From a checkpoint of a small segmentation model.
Model: 1.66M parameters, 48-pixel images, arch unet, norm batchnorm, activation silu, widths [48, 96, 96].
Rows from block 9 of a small segmentation model, named by matrix and row number. Rows with one number belong to one channel. Each number is 128 + 32 x the weight over its row's rms, rounded and kept within 0 to 255. All counts start at 0. Numbers have three digits each.
After each channel's rows are labels from the 100 images, of 14848, where the channel reaches its highest value: "top examples" is what is common among them; "patch colour" is the nearest of a few named colours to the mean colour under the peak. Only what is clearly more common there than usual is listed. The data: dashed paths with two dots that lie on the same path or on different ones. In brackets: how many of the 100, against the usual share in percent.
# convs0: first 3x3 conv (model.decb.0.1.convs.0.weight, 96x96x3x3, each kernel summed), inputs 48-95
# convs1: second 3x3 conv (model.decb.0.1.convs.1.weight, 96x96x3x3, transposed, each kernel summed), outputs 48-95

convs0.89:064112143114073098140127254083148065151064161143131104121099198173050161144088095144131115143146132142151121087093142150133148120106135121131108
convs1.89:170155172194111091105117108111091153096134113100145096136176098102182144156180070104108139098183110143145145146188134049119189112152100107128179
top examples: many distractors (83 vs 50.3)
patch colour: grey (36 vs 4)

convs0.22:152116180127114157206099185088150131133128109164119140144133085143124150148123124126159132165169071108138155125095145194126123184108096120118141
convs1.22:126137194104083173165192071112098095099131157120179164197136143116098117156114136094117073119165128171125126100122142075117092158102121058144120
top examples: many distractors (90 vs 50.3)
patch colour: grey (25 vs 4)

convs0.95:129123190187062116115090199146115169160102013132148117135120144147156119108097130115124124129146045114111154098050157144178131123147149123131115
convs1.95:094106137046137155140148063150081073121073145056143107166108137100140128125143116140118121108071156138110107119104111149091050184101159124136124
top examples: many distractors (95 vs 50.3); short paths (65 vs 33.2)
patch colour: grey (32 vs 4)

convs0.46:097154116048069115113120131147126155106115091099075101068171096109156090065125131144119168134152105107134169100116128123132116114131170093084128
convs1.46:145087130156132167128165110159130105148131111107179153123089177121069135119103103133138157131070119134153172098093120187124078124111171166108091
top examples: many distractors (77 vs 50.3)
patch colour: grey (36 vs 4)

convs0.74:134113130132144119098107077117146158106040134107205133134134075139171107127099109106148116113155080138157187113088101142133117083173120172180096
convs1.74:145216056179086084110167156121145111124198105169045129138130118139092143131144156126115115151109199114143103158172115094162214098096113094125130
top examples: long paths (73 vs 33.7)
patch colour: grey (34 vs 4)

convs0.60:096121143117051148140126100117082112125155107111091117157160157162149183119092139103166123170098079127090125132083160134145140157118168072046174
convs1.60:109083104121153137137132125163151116164129129122167161084138124133131098103121106207112165162088108169194220083143166138139096090110165185197093
top examples: many distractors (76 vs 50.3)
patch colour: grey (71 vs 4)

convs0.54:108065159149103159125194186138116080130146116183160092109076171134104109104148112136155196137147093142178133147103121133073094121119118145109114
convs1.54:161155039105135057141112098154107152210079131055159165118184110119128158120091116164148163162056125119145126167143129135115119157102139101139119
top examples: many distractors (76 vs 50.3)
patch colour: grey (28 vs 4)

convs0.32:113134104152024104105146107210116149122153136109128128149128099138091082127095151158135089138167112152106116081152114118138074139132160105157130
convs1.32:146111126193173143139109141066186119131112127174142185141122135104177191119087171113149154114114166071144070165108114136152164133106126120133129
top examples: long paths (79 vs 33.7)
patch colour: grey (50 vs 4)

convs0.65:162104069070121112102134068122132119121142065180099134169130091144102130104121088142138135095121145133105155128166105116176136118137109134133130
convs1.65:113144091163143128138162108137187100117184152160107105062066085124088137124154141079163115185149114111157147144101124096127181147171136070149170
top examples: long paths (64 vs 33.7)
patch colour: grey (64 vs 4)

convs0.81:071111086123115157135087099084080160122062165146135144139096131108136084137100153147180110090109148130051151128101088149171125128171148146100149
convs1.81:132106099083129156183132072042153097077116143130140162113187184118091144119169090109120069122165125166089118088089100086096096109162107106118132
top examples: short paths (61 vs 33.2)
patch colour: grey (27 vs 4)

convs0.57:099103202220047126146104165089147111162049160124106147174117169161123115120153089135149104115137085106119168145130144154134090118124145144127166
convs1.57:130149107144160109127173149154165115185179086178123169063089098120131157185120154082147166151130134124140117089084147143082164095087210138138076
top examples: many distractors (84 vs 50.3)
patch colour: grey (30 vs 4)

convs0.43:115096170082098122124097171129119161114101098141114105151144106103169115123132171083108123166090060089145164101111119139141106156142116162136112
convs1.43:079088104089115198149109063138159121103143154131098138137128188116091115152152118120071125111118121124072129121091061109099128189139113096093155
top examples: many distractors (82 vs 50.3); short paths (65 vs 33.2)
patch colour: grey (28 vs 4)

convs0.6:186116147099100150136141109086144163145152143086104109112155068089161096124130129121179099072181147116042161071088133143154136121160101118135144
convs1.6:091118140170130074091123157171111140159122120117157085149107138140157159107053102133124150150097088169189112139153153160150178142105114167176105
top examples: many distractors (86 vs 50.3)
patch colour: grey (29 vs 4)

convs0.33:057151190144116101100101127097129167138059078151145121159145130161139105162079154101069158154118156129124100071091114100142131145119203110100140
convs1.33:139158051129159143129126112106133111053125167121151118125155147132120089139224069134114065148157083135140191156136130063127193119138115145141148
top examples: many distractors (99 vs 50.3)
patch colour: grey (46 vs 4)